Weights of a small multi-label image tagger.
Data: trained on made-up waving flags, 195000 training examples, 9.3 epochs.
Rows from block 3 of a small multi-label image tagger, named by matrix and row number. Rows with one number within an expert belong to one neuron, the router's apart. Each number is 128 + 32 x the weight over its row's rms, rounded and kept within 0 to 255. All counts start at 0. Numbers have three digits each.
Before each expert's rows are labels from the 100 images, of 14976, where the router gives the expert most weight on average: "strongest on" is what is common among them. Only what is clearly more common there than usual is listed. The data: made-up waving flags. In brackets: how many of the 100, against the usual share in percent.
# router: slot weights (model.blocks.3.mlp.router.weight, 32x192, trained with AdamW), inputs 0-95
# up: expert up (model.blocks.3.mlp.up, 32x96x192), inputs 0-95
# down: expert down (model.blocks.3.mlp.down, 32x192x96, transposed), outputs 0-95

# expert 14
strongest on: grey (100 vs 23.2); plain field (74 vs 6.6)
router.14:051079123095108097084178142076090125124159077085164142141082105139180124103138169078148113151108101116142104136084142121116108101126128149178193124096125167161170182144090171076101112082146102125130171119139081152140129146093143162194163109104108056102123141121125118137119129122085122107
up.0:124154105140107156103189158125118174128104108072138150136174153115136134117116124132132135078194093124133125151139131139089141205115100180139113138098172132141149069158128174084106142103124106094124114112160130177088143102096145123129101077115119111121097110164177230062114129090201050142
down.0:113181107120167111152143138124088157150102146161133131176108101129145117140152171128125149150042130127109134133131126131164122110132174196127189123081139155113119134129091119130117165131108085181114118153100155159064097132108148119150139117124155148150100132125075209097156122126105091126
up.1:201108074132156130155166112112127114105135141065080094167104158084120130142162113085141068115116106151161224161135164134125139148127129147154121136111141174094107068071141145129151076115118150158128093094130136135093104114121140170083087159111128101140112134080139152082159119154196047162
down.1:091116137120152170121078156129116147114119145104145145210119170122133110255120092111092149135184171184057139114098086120121103113125169058135096160143132092137116158131137070101119108149130202112098142114136126178164102117140127099169027156118137121149129135209081126119097113111151132109
up.2:130136113146096158088119140092100108084123086141136104126122157097164162051082123187120098130116100203140104080067092090112162130116150105214151157162128144137166169101095137136105119100190171127100109142152107155110110142115120103147103175145200103161154154098168207060178126156134154131
down.2:151142101141190127140105119109175137108180233213118140119122112135094083183122139143111150113096118102115115134102136149155146113130136155139177129133114085133137092138127071111149153141126141120164128146098150105173155115129124110121161138109119177163141092110128105227087045130133210112
up.3:133155048130148116120151095115144115158142131135129138046076137114173101092115165168127136070134077166135111115178132083123095069155081124151166099107101137138134098150212145149099107110117179141160135158120059098061111145063139141120139111124180126057095136091109152068147084073096096114
down.3:184148130130138084117110131133084141072148104117105130235126187100066117137138153120142165092107124126066151146150126159114134174112177169134062128117139130126130101123219146081181169141089115131083135086113146034117098127120113098134089131142103105128171172074107161200144166132090162133
up.4:184113152133166088114077106217102178098143153060147130137065107079174132123087115146181107076152131135106115112176135094124123141155115070107141166127129100130103091167119093132152142115096128156104170132107182124186122086104084092167071071139063105143126081133140169110183151096141143119
down.4:173168166104140137132112129104147124061109146121139125126027098095145131139131150142126206054163118145134119125112192156129139160120154179124124088133103016108133113115121098114128101122128076105105117145120168136191134135118133152101000101109126116092147089130138082095107149131109111096
up.5:173127097053173110083112129064183057161154112112165127212092101117124173134102109120080125133082156137169199141185113127037115173140129092145121100120192133117134078112085107108151139162147141139167133076099169108091129129164132147101099128147115146130120090074144153093143122123159071111
down.5:175137113184166160100149141162114107067147178136120122129165082077116132189121131139129086072118140138095113131142089193085104091126133032129130135143143127131152107119079153108127118112153124140082128113123150194161139130153117058129131097095184114095108161150120108142145143126117117139
up.6:170225050100172116112134139077105121127111105108117198167126116111153177108152039100128141125162114124114139166104141156094144168139144168203183084125101155110114097168118142126129100098067157137106152105159161197059119161126111121133115097160131203108114151143154153187133085158064146089
down.6:084177154158112110117112130154160200127146181122149130118130123184137063215124150139122100129154107114205112136162074087130143113129108106132056152110145142125131141138138131126152104129158140117125131035125107104206148126097135078109088122114200103217117122153105113122144153122192077165
up.7:133149071153143151118163128107100127175165141145156117112116160140158146099079141128145133146141156062131090077061177108104131135160086159159179169164071140146161135158149172083108112119204145121161160138127090119167151154117145142121128136115102075128141158134103119158182205102156080114
down.7:192146155116100121143127113132123068167112072108148150123105158128130160142123103145140092174035133106097124143099047132165128124134181169138058138135102183120142142122161116147116156126139129121131114135116125060128095107126136130123188150117203146144184111214150147123041132141096177142
up.8:182146095097068148063159069122114089034100093124144135098188142164100190154101082201119135120180150130126157160205129142118120187136136113148108135164166076102122129148083118095136158098141160087107128069122163147182119142145140126137109118132099132134135109098148121145112167137118160123
down.8:095074163142138078074114133197159135083079139139137132142079136102132131158118135127135092098105108146211127109154061120120137037115207071132174125128103110160138109120099079154107147170144089134106120126120119173184179106119118089157063158119183149153104078159038064131152096132109140153
up.9:189162142167148113099092123142136078101121161148157126113140158137150075115101104053125115160122176191123188108144162115121085120145154095125165108125149124140108159060129095181123151136129106084071157077115102100158141114140153138109142118113152186130132108174075000166076128094092155170
down.9:110090148159104123090152139116128124176135075151120118108083120153093131031105119151163144156097106082099135115108125083121127121128020175135198135079129136121116103138122152097130061144160164164161098135083061091092142124092124127112226117157113142138093116108151197150158179110117082168
up.10:182084092070130101116140147119111106091161166111126111137255123118173119095104064081123142145123170198144111131178130155119095149132087090119126151150119101137110142128121113144144139154073223121111167132132101098175100159134090092137090130126138117098137134153077115150139105157140114098
down.10:170117135102160120120148117095073148113141161130134134126100143181133057157119150125118163117111126131156115105179124086095121162123159082133213098106103073137128138143111107171124129106144146137139122180087088163163118133135116173123053122128100137137096144153129086109075059138168087143
up.11:177085093108064134101115132172091148109137151119146123066228130106088159173123132191138158165101171135096175208205142143078130167175133165127052130133140087111125068140139129100172160107138204156082086077165181133138123150133098104122139124111093133097118122083146118129156121134170139113
down.11:111126145138170123108119130098209152076141170165143138137110089107173095154131138125146127098175116155169135115115059129143108075145209053119143146136151074118149101141121067124114130113103137105104135145149135123137160110141137153132018135123153105104178155156027069132147157117137140079
up.12:156143124171144131163115137117111119105135195062127119091000101099162088175107136155170097094139125110153140169162132124128147112112162174178144119116084063127113125099106119137158072118097161097131150188088175149146099111121096113117034111144071094191127098110129141128151099092148129131
down.12:111168141172149157129109161168103126114142096146120127135062156105131115224129129096149116104148098101101129138144162081131126129124119104107108091115107078129118107130100171104137119170150090145142114137109168161078063127141136098072010127153045097161125118174174166151126147128091041178
up.13:127154184172125134148100179104148167150132171182095126103084097133141107093137175120121105104119079105149139121083137129171148083067154172144122061138114116114165123126127141112106074109153139096143094148146131087120144125148055151138154119128136116125137134107108087116146109135094080169
down.13:102183112128116161096120147070134157074114122070126137137105104071126123139143160132130080104170126182151132144140224131132181212120098143119117115130150078095104113134125116154112127141131157153096111066107156138072089146121137088106092140128107140152122150105085201126056146106118160132
up.14:101126170147121198090097123143102145135162143142164177149177152135132088106102119124138144131128148219131163174131123134129102142054116108202101116085172086128153105145162134102133135144153181105180140129149132055092107140145166067125120131115130053116118148202125084111066085141121141090
down.14:143148121105164121155146143115109120163107117212126127148081117103103205081137122117144146087146118131095120116124154154179139174127064203128193121132133224138137147132135107131135114110115061117149154177136102139122166123128140145144231096128093111146091120158206119175123166114090058152
up.15:122097138150113150102096080145145136118082212126112126057060158097106104135096149160175091138125122130108182160135108152120144083095125143115109136130115076098103121083107113170122151128125173141113131162098076143108149090151128135127144129069115085125106171164115198179111151114125161148
down.15:106153161149121149083101128164068033098155100148144142167118121154108100105122144118162186079143138162149107118083084106128134127144083148169164117102149131116107148137111080143123167101161058117138104098161174123031065119118148196091070101124114122200183103178153132132094130132116124089

# expert 10
strongest on: teal (78 vs 23.2); green (77 vs 22.5); plain field (47 vs 6.6)
router.10:082126112117095105178172132069152114081183114071098106156086062142150121083149153112144127116172159080147161135076167090109111000124112154152199064085139128101132133107119166084164112130117156114152157112151098073153126115115098129099099105139131154115098138119197150096094065100109139135
up.0:158140013120153123115145135139129086130077122174147112163152123124127161094126188061117153170160115128112142130117108147115111167146162113117181140108171160127182123145124148127104136156175130121117168125180084118091086148172111054129117188124202154142137106095112095094174147150170165126
down.0:116093130166141130121083132124113116205161185176110127141131105144122154146140113120113092193108099152121149098178131157176118096128104160112094098141138087107108161131181106110182131125170080138119160112125172125082103140151129170122140175131107171088135138124123047236168137140079134090
up.1:133171086108109170149160162030118104129111160161136117072187136126172070142144030115142159120138094125158113167097064079138121153183135124159091088163130104151153115144109148124128130097131113126080103145149109153162139088087119122185118048116121085093184122114088101144112113139163130155
down.1:075162148110126116142099139121134165117119134107126123116201106179105086106132169107060088115116141102125121147158153173152174017140101109156127170130117102100168132134165099202127134117146130118114117122140108151102141115101149056148109120145105107148051156152082104106161137137127135116
up.2:167154122064174162121110200105125208099111103057170141141097126090176173110132137152145083158061159133132121092116116139161150164162147149187124145117134102135100133145100102142132141106151100095159161128100139133124109131147110122081125079148128138196135140104132141145088173090108173124
down.2:100101123163111121130145103202091131137106153157148135124116180112102104144102111128054096182181129116130134143165164115084093108142113168089138105134128160144113091127131177078142131139150128147166119123164093141075180110098120133124130103105166161117153077080155166124136124100136114090
up.3:104100096122104108109141081082184153100150100099122107090101132119124122163143118111112153058077061090171121053116105156088091123227120131167154117096153142108114162106096114140112181134067077161192135125138166143166112131119134119154099158112139119176125108078126074164132150134123117168
down.3:157081125150094113113122122187055113159096126154129136086101132134182153036120082121091088165137119127098140128155144109127131114127135115128097138088185102110151099110103108146076065108094150157146147094126118109081163141127145103102115095148110199093073227195158201087124119140148158079
up.4:121118178078122031115126129217115135151101088161116133117222136107155125106075137104148109156086154131133108050168088133117119114144189117188122143112068093165104158141077088149142135152110111093090132101103112156190143136121134213148139115110164019130149108175152050181126205159110143117
down.4:174152148142087183121157122105217089174143179123117126120093088138046118112127109133167119142184132083108135103157146094210187091120172046120121092166118186117133163115140175143130150171104123120074102141113131118116170134148135089101130128159118107078162157123112198112141117128116155117
up.5:160113162099073066079093108060085169126156188135138133140116086143138135216122073107117127112160159155098137113195141145122114169156147159189105126149139143109169082169112119163129152163130075122152119142093102103100088123184079144124097174153109142139163124052134150110124077101126099080
down.5:140132107108208118102110144143109165159031111105135129107092185122181125097112107117117121156133113154152114120149131197099146144139139114109111132081112179124138132124145131115156148157127170151098150165122139176151123115140141113118072119125158076186145110153109084099183100126080164142
up.6:137124166102089104117199125119148108104137072094140219151180159139132074149129112124171123145127074143132133132116127149139107163092198094085118169143114169161132190121146154122107145127145008137088119131139108146046093142189094082088132130107123144150090138147084106142181128141098115144
down.6:078168144122196154155162113141140088141132157166118116115125182183099122139117157134087156146084142144091134113123132200145143098144115255128089126122138200104121102111137118094142079104085135126143121052168103152137174148152104142112141127124137093145120092166125115110105140139119146110
up.7:128123125119143119127096151068107088127129074093137104103175115103166139061084152116129088137059105127085149093233112127091064121120122129150097139119107093143100118135117067117106185110117080097162137188110148120209186133160134126126136127142088120124131102063176146106097128132166087123
down.7:113058171115151150146119123255118139135078090116132119052097128149138147099120135119131128129102127118162126125080141163125137095119106129118142069141139140114095101145116159119137069116169081154152120108148114132085069136112116141124131109106169153175142115169129127157136110120084132156
up.8:093080202107185100150128100141108137158133108131140090154150088120081149125073089103133084088092130156113147091156131134163119147158130105082147132115171176150112150094142101098093133099126078142147111185138150105133149142102135124153186108121091100118062097160141119086093093112127084129
down.8:068083109147106132133176097147077099094094156135137123111100186111129176067141155132095160146146145058114133140072206144145125111119132121135069174144123108125106087116131130120178091126124159115101117133174140116193108110141113093121090160128175139101121144121132133138085113117190134087
up.9:128110177195118144093095109110103110144131038162146141121195134113155105122105120135127131128071061101106072148110146110146175212128175140096063098154066166106126170174171090124130137110129137101088125133098131136139180133107128174068142063101126013088145126104127102109093176141086122105
down.9:112162159131078143108115120104132193151094092172146127087171106143128151148121154120142164151130107091123123124142153084132152170127106132149161143100080239109145142142128127139113122141137072164146130187127114147126141138129131122152197108103123087058152149105065151121191160138139156163
up.10:106101114122130147112076101210184065146144122160101137100160152128110169220084111043145126115143141144143087135144186127129145191105203152138180139137151213113123093192095126156145094116161118160173131123088131107075140156111162127120141145129147160142150121231159086135161086137070104143
down.10:120091126112120157152132129138086125158107168151152146154119089113141115138109159139078106151154134096089109090150089108184092101119076128118145134149146188101113131136105136151090094137097147115095137136106167165135180115088134098160067135134166136074087120191142154111128150145135046093
up.11:149148093158146167152130074151061113102140116119144034143120118151115167088076144114122137093080103113130116075156134133137160121154157056107134119147172204150147178143130128116102095133107096133179145124137153131127153078086118112087073141159115122118135084169129112112088094138187121170
down.11:134115123105165119119096143059167148117109167134147121100176092100161109115152133119112165114075127127106140129141074118164167090149181255182137113103086046147113139129140137169146134150146109099124148133113197134146166154132118169130110169120134104098149116097178119130136186127111118053
up.12:121094128208116071124121121105108165039108129166181163163133170170136137110056139112109109097122152120142160169077129117108151156110139126137205088138112126129135165164187117076143103115135130141143151168147121118151128144103172204128064111145116123155134135159139124114132130131142176153
down.12:124128100130194181112103136109111162145114062142112148152193182065111168062140142113148135133071137143097107116124126160082109156137099068140146114128098113107104144131091142127097183159094149190125146162117178118152151146113148116144221133108093145066125102112092208094148094131113118100
up.13:055090093182101075142154138128151162136121139105119077161094107081094132113079114155118083073144142147124069123157178128142153115133100105161118098127155143107117157131171172114140181116082173101093145149078150128130126116170125149147113100087175116055108080182087052115092124132113117111
down.13:146138100091143150158112149085093111143102155174164137156148139159100171099148105128178081132126119123110127136140134110165179138137150100171169169085099082151137174139077177121147170195092027136116130154156120204179140151126130100149079121090096092182159146107113207187101122126153129169
up.14:190143116078111157100123121156102090107098103175135159147123134153144123123145120109132131142139119099103167101104120113188092195145155090074083134109092147122125118103111114118122158148095079163091102127110106172017153141114128034147183099139131106126132088189083181133096121126103093042
down.14:150064153122093124104122144099077124115107184174135130143190148124073152143122157131110151121108130099117122121141182145080173105123134205125104108201132150153114109135094136097111111138139167135121097044154116119037148122107144059172090133171189124171101064134145126130057117122130156081
up.15:142163185117174122128121114140198079155116104153127148095064086084082135169154139123122124123111147123176170156126130141100198195166139129113100117114103125113132130097072099160139160111081086122164145120110169137081147108111155190123145065089099063107118125112180137102084169129149131130
down.15:111107141093075144155102132122117117133134147074122131115114142163146127122131109145143091127129101105188117123148072069156089111123135034144116076116110103126120074129176130112132084126122151154094112168121120117154176125143132109114098144120158122123122151192001122088111094134129139076

# expert 22
strongest on: brown (100 vs 22.9); plain field (59 vs 6.6); corner square (30 vs 6.8)
router.22:131087148174130114081126123199104155071145085103109139087072163100156156150087185080175137138140108090109074094056075140174117113125156170194157126064093079151140111115059156130161082187093079095113182182071132153101133137094123179133102079097098112137123098159188124091133118138092142157
up.3:127175123217111144169077138147163165140118170162131098114186205085068112149089110054110175125142148149187134126134121121153114125136238104143066117106095106134121143152119127118123145125160130173136102163135167096056065176110188144130105140130116106204160114174146117081162146160113143160
down.3:193135124135189139083138130034079111159118120088120133077006092084135125073127114140135090124145154147112138126118118109078130098115064211082146155146160072119115119128124120150144136158107151174134130105084141180082135126089139151104107092126079140140050117088075137117094107133170118071
up.4:127121088094160129143128101068169100160151114158149141147068111137110067171166201152132154153152130150138122156134112128161154124139123083136164066153143158117103149128175111098099076116190135120166125190095146040084118105115109126081112155117156136140096172091113140136099094116117090133
down.4:209189178088155115210098137135117136078070111154126126110076134117174190176095073132146101110111107117105127104145149189141168139134114117119098154120110115130149163119042131121110186128117095121139139074125073145218148143145143064127179106119183142095176158151110107144146093129159158103
up.5:179136134147097099166110175197137185098134114120099134157196087127079154157098103161159117147120135117131142138201097126143154221172116116151161152153116136140105130161121133102143178120131150131054182086102166086093086110131136096118190184180130188127156136077124116139109114149142174048
down.5:133091135134135080201135122185121135098124150141130119152197090086150112134095086107108094142106161096078134128138075109143085190129171156133138107159154136145141121127132134115142170126167162122127140112120064142148158136120126063145234138155253115180143130176123112137104100119088115118
up.6:113153144159158092140171115170180136092152085119161102103115157147139142115182155152162115061100097142109077143139137087137128105143154069156164138169166156125158128132157123114135154122147129108132073110104143152167154141159101114084020111144113129164105127056084136154095127134219101138
down.6:144131139102115187121124142166086193102121155106129124099155149149139127134123144111085126146109150101087111113144156153149143151116168190107091137134114113160148140117099112133091108116106110184117127110118076106158120161077141178095226163124185130057221123151158081104133108139034116055
up.7:088105129124145114073136135124155164169124129132132124107077121133187069148132146153089103102091092049164136122109035138131141059123151157164116123130176164111145129171169117116112147112154136099182143173114106198100149102095158046157079165159158205119110103107152089160153156087055125161
down.7:107133152100115098095090131108098127148098027084120132172165086084124128234113163116154131078130113097103136123137107158085095089131085116130082127158115176123116084123067076137126119156148120083103157148152096144162188120117124117078148156112190154106087107115134108173144208127079169117
up.8:144121106118092091104151108193099113132108091068147165157249119147116140062091140111118087097124106119126137113150108148113155184122086103082117122124154120099121138154144158050087133118141201163123129105142136100136096172118118126151185163160121117116104126157109122174100091122135174080
down.8:074035116128185132066095110164176170101161097170151124123138194154121127144125147099080158092088102119094126131075087135186129109123113102119116141161109118101119112138055084119128102174136064098112122182117118123100136147121126130178238171122145126056172083145135111116163128126100177148
up.9:181165107149149138181098172121062140117156176088153124118202139114200135140167131120138117156128163085169133113147079112112107055099134111145171098105166110096106115117089071079119137111123115177155158104108097141123097130163086153140134113095127148156128141118043079086051117106100169106
down.9:138084148168179112088109117196146223149131154129134114155121139086122158167116103120179165147143162151106131143148179185205156098138126148156154113108122072142126144138181152106160115109070204178132144140159157144088144149116140073127172115131103130088060096179112161101129170149148138161
up.10:153172047102201201172136146146133128093119112101120146108120127149160079070106150086144100107091126111099076090105109147141194182097077152178158101154161131153116117185117116168109156138149100136118142114128129094142137140118158151126131095141109074128097151195141227152128154091139112144
down.10:130112160138113147128119120080175101125158104112110120108117088136086110174132106107141155156195169132157139120129167145072098091135179071130084112068081164088101136133099133090119189128121188109152121171121114159154075134119115169153021052149174081094137120110090058112146112123139125155
up.11:128111103122204061160112111140096096155129100075119084161173144088158179148129150076105150062185163139105129130080080134087138158179199126077090130116102173090178148193161104141139129175141155131145170117115231176112134112087141131127183131129075110143148111078115085090176146126131115106
down.11:192180125128090157118141146092147164096142189112133130144113210149121073114126080136161153135103149143156128126132128111121071133125091088119092132147129097153093103135090145155139139141073154132094131114089165102142136140125097144156115118138136199105143125090078139131102086142151184126
up.12:229191135176103107142097117163101190116131115162109121072142175122145168155138112130123148110080141117135109108127149116152171115188145158097132137159120039130163050079142122132131080130113128077112113153166128103125150161134047170133075148114128171140146087194101103125203131121105188171
down.12:041110116069215158096146128105091164077154061141124121183188166164146120105138119126129105104124109136122141123109140123043118107126118170132127092091154165155140155136168107154117093111123046163139115128119097141131146127102141087125081118145103095113085209114097189052137135106153075133
up.13:135139124123090131126111116056179097163133091146122112155073118146109082095162076147112140066173132119122154122144132107122095055143163139178135101114145119116205121144107101130142150119116129076156089124127153100186138131095147123095072108173093112194191124134136071115196095141153104178
down.13:132103089116178073161119152092157144110103084128090128161209120088083076121129109107131111159086155138092129126149113156119091194111050057107181103152123134154127107138111155126131167125105137107142129113156100113109116118098130172123221127135154172082169143162125198129108141140177132133
up.14:070102125132179130085180106156203156146107145082149095090235126149136107198120178145122158071078087131135164092117118095123129125180164149171095131145058117129186152156119078086130122133115107139153115095148154174101111119163145157140121129126088077109141147139171089111122104170101118177
down.14:148141090103133090070104152111159068090154106094114133107041195110178148064108113136076162080193142197148128134130160155122085130131102153139221122155200124159128145139200082129147109141111147138136165187090185075099109155106123207115178099117104139145143106096116133127123173147092151128
up.15:096176119189164167125159083145119113088131120182155129148148120142063102100108169125127124128125100132148127062115178115093129061190179128135203134084118109154105083093132124137134122130140070144157130059143081127014133133131212050138131169126168155106119136179105163152071150119162135072
down.15:122075125112157130171128147184150103072139150114122108135085176136136118179144151108165148186159141086075130148137209170151157124117121206120083145152128176119138107144144177134125128140078098155131091102106098140061188113103130085125170131151151174169072102104030125159102152112146056224
up.16:101075097127131104141105154121152140137179139059108151173143133155132069113108115128096091115095127116097166165138070145103082094106060119141083155152116145141147134109139142093162062133128132115110138078089065102137123109148117095155137057176078106133126120128126112173073087120059176132
down.16:112105145156162117043139120135139096156127111091124123126092138118167147113119122139109138142171114126132138132081143052173165207126156147152206078101157157115128135135159082199099094152107094098105122148151196139136148112117147139112081108147145093065148156104092134121200074124075054140
up.17:114166135116110120168146086070035093176101135129125139097128068131130109095186129183109164157080135114162120160180156097121143136159126121158137125118134179109166101100171108081135170167186139179137099149127132073126169157115108109102093080139174086145144093084101201126160099097045118143
down.17:135088152080195138169130131214140118147104091077129148091117107043183193087132134142146076094096087156142128106094129153113147071139188094158137125121148144130128134130117171118079147122130138106145143130124141161146134134154107130155139113133176103153135086146119113166168122123131118107
up.18:101100080121105002116145121112068154134146109053135106145143083122166129165141102152122108089130111107144175117125108126147124111155214116136165138133079192126144172051117159129117145127116171113111188127119208045157126103133125187110100150110095066158119134143150061096161167160101174174
down.18:157163115105157143180129135125121087062122171067123131117116064154102165181116111114128078048118124145114137108154147107142139108132125102106102121128153064134110123137150155153108192118102110137141163217138096188129132148143118127123157116158124173124156154098186149136152096127148070101

# expert 26
strongest on: orange (95 vs 22.7); red (47 vs 22.7); many stripes (26 vs 6.3)
router.26:142123093197184132078070088220081133100162108153156082154159138082146191092103131103129138096142132126087096115121147138093089104173070110189128120133141124135099121174169132129123131171177122149159182128114157131142152115115072121117175124113146064153127114148123117095143043115146144112
up.0:188138036151170163108104114170103073149142151137139090135098107175087070150087057078113110163101145146130157187089178123119148134141086092051112100136092206152103155139126127125107131104170143104111125137140091111134119166119154117126147098174168116100154100110156175139162075158159111108
down.0:155183131170218161167135124101192106118121068127108123064080096110087125151153128132136114156114148149154124132123062183141138143128177116163094107157128171147121103133141120111083141103126111096115137205152123134132145141112142128109059117123146071160082145174171184097133160115151106144
up.1:141178150146109120144174098125155105161135113121132133107090105149095141097115101090129163167134148106101107119110117100096178092119141125183103129079120135152077100146107126144125114149091165162105114133153114149162155123087096114160155103110053099123114121132125117142112145083069168112
down.1:155081110121255165075130131194060106081151122104158130165142115135111094121129186128127087100141147093122131116102162075105124103127198131139076087132121121133146123125118053087129110129122165140151103173126155117131133123094137089103062155129136109101182086142198130058079114131175098197
up.2:147092109102118074141157163138110133153134116128115105104129134097132111106135114087164134143182125175195121119161117134095133167103152108111093161119148051122134180043127136129148095144112177110082147126115170177139116138127098128171121095103090078102107139149098042160138160112147145119
down.2:168193127145162159096112130077062142159135165150134133172144063139107068099130129129153118073144128159134131120126124061145116097116139074143119129113128082136119127121115114080085063153085101136094140121108149133163146127129121114127129139136139163121136120142085113041169155127152124051
up.3:105148089142120112087141109163167142111145137141113140083097152201152090131127179123140097136116138162172184097109095109089069168163141111089202118125095144168178142085167116067150112202102130103147172173102146075128109107166108149115111163113214121114138118126117122106109138151120147131
down.3:115131102094177070187152145127113172149130173091145113172100126181110173240121116127071116134205109132166139139113136171186121082127101136118148126118081106126120135102094133110115128143092125107093109130142144123173120112131142038091117094117116110137065114125112042179122116109165083131
up.4:164127091131138129108114140193125128161161127084146149120089107114188130130196115098099151120055135123094115117135155089144132191110154191094133091117168137124094092097101170110130172120087129151135137179095081115168171088130129095127120115108149178142171108088133120103110079095122087125
down.4:119156172098092133126118129097085116105114080075134138076125127101093113168129103118157146163107146116076119146180067125169113094116151051112146141154119133127108108121116177174130051129144141132106123154118132129028098118134142189128206135144085144091111127186110181128169109102075147102
up.5:127101166035098100074120164118166130091116084106151134134080059157150142113123076125131101151133132110130206156096124150127044183181134115162153133130135197122173133084107115140132172102110072124049203152090115116202100130119192171216137122151151098096160095099132121147081142104107123116
down.5:121176164154159138159150137091045132089159137163136123141183164132121065151123168116163123072052112144134115105146143089161143126126133135109093085098123080134146154127134171122123097084137093100123119116141086140100103103152142155166133119128092110113097068179130192143109156136132203147
up.6:131087029183148129136208149083117119101089120114142099100159186138146149185121163123121137058161097188192129096150160110131136099147206047082131111151087128104178107143110113089112144125136119148141136139108144105111088132113105126145148159159136090163136102061146153127150148138120073116
down.6:118239114117087125137136138075215146174149160112136127099118135139157101161119132122095158112098115118144143126128147156150124039123135186113135170133133091118134133138148152181133137092119110140171110182132139165184134135155140134157173121149231083160092141166108091143140062128076173117
up.7:171072187063078091128146111093210206160138141146089126123153160154095128077186170157136129148124073152134098137139140153112116158101125164128118132097064145129141093147126096136116142126117162084153120117115155095182137148121056135098099143117093231060148133134132132134161136141131102148
down.7:183121143115090132104146154073121137131103119145135143146137158103089046111143132122153099095090132100151118108212153100098130106121112047142142069080158090113110097134127126096156081110110158177122113188158110142088130133136113169084107079138051109143123135095072123086051151155153124123
up.8:091061086171158136140173149174165116109136163111174142108126128119115101142076135118111099100125124135138118070123138129163096085075127102123094125167089151144133113186105143104067097142154135133160142098136113062069088118066176151160119139127147111132122222163179142123150125120174138119
down.8:110147145127038136177135138126068135146201120146119140127105195126128139136142100123134145173100125156167131136150166116111142049128056150114080121125131143103136182149140124110134119165113055105186144163133101130148144094151142047101171119146130104108179142096117126103155122121053113163
up.9:111030171082144083164151119154148135133125141132089124160116110123144145104106092120126102135161146149085178121189122112171123099134151153118108125117119106126201140133116121198102200135141152171107136123156174108011126118107133155126157124139117156073119125115235144140152147112179171141
down.9:107096148117056165096121108157120125148125108103121110098124083094194176156117144139157073053064092128154116123113110161084133045135116151121147126142112081111114125133138086153126141138105107084153114135105146120123145139132132152134203176101114155000119116153125125160079103127138181087
up.10:145157095193189156157163122162107133131106114125132125135126181127096058217137075116133152128123135105138145115140140143123202149101203124120079133096094159130127091160162140118124174127116175140114125160121116122054128128116166093129127132132119111103170158158119104112095148105197123131
down.10:175097149117124106141128124089108048160129067151129128136141088103124146107129140135146092174127131113134110126100013131148147027128098107132126105121163144147122153139099138114130087120158171110129132143112120161155138124116123173091046105114143160053087123160139111116111060120113129133
up.11:153125160159088067128162163101135137125151177135120166105208099140124102146086133091118135121125113096168106128168138089134149147131107101205077139157146150108102107162143155157123083120143141118122125122117162167202110136102167176131119140113096092131120112134109212170123148128210064133
down.11:135090162125087147118110154137020169102133086133124122168153122071128205078122103147129129134111093184126116133133188202078140089117069097117120125092138126149112095121142127048147057166099046114143138127138125074089132122129125145146167141132122108125152120114135124174119126135130109123
up.12:165160158083120158133090170160149147118149130061138144146192092113162096103121117051140121149110116136130089137175069187107102128111090088081134158091137172131137105128104121166134229114114125130072103165139101092195101135145138086162087103139168131087099127211133189149140138099104148120
down.12:038112125150217115172129113209142134124092126124118130148150169067136118227103100127146093140109103120129109087166125148107112086128165058124076074116110155115087127148131119094083103120141112177130141111124119127103145109123129196109076117117020125159159141134108163074083133138135146168
up.13:175101107115134125228178137086141099139146109144121090116128073133116105084109116132124135091147125165161148155155130189172224176150202087136217152136100124172117193094134156086127109125138078154150119138098051120114083139190115083092138139141073166111143135096110165105135097170135098112
down.13:088107138150102123081104134113041172084119119100121116134138134144122150097132136110143145135134127147148122111163181158107093046137061169113158108139129125142150121139136139179138127130164083068141132066135177089109105150124107181144154151130181153099096113117106131172139131108136153163
up.14:096112089125077165135145098107158125154177153125137084104190032079121141145144112120142107175094109143101062098159150115130118181118101141123124082148099141125139083090131105145119178140094107126102084127121173188124123082101091142209100145121105140156137158090150173120110129129159218180
down.14:129130146096140157110083112111115147120144167102115131110160142103117129153116131130114138131105200179061133166119178157101148084128183121136217173117124083121126127103151128139168161064137179079115144140149133111115131113123156163115068166136089109152111102149096107166104113110151128088
up.15:214118176089074102113145133082137125145087167102126186114028130148136075145114053123135171177096155123163131162110122143142089179108144152169101149120118112143098111039122119114148147126111116077052109136123064135097118141152153124144082059112167120131127115196079105142142144121127134114
down.15:129101153145062161123137131158079120103116164160133120153126116136119126175133127121120164182132096137207122138103077149157132131134087165131124137152098173124121160132112129156128141134167136088122140153110185126159129131143128152134000102128000108189099127138090120090180127130165212181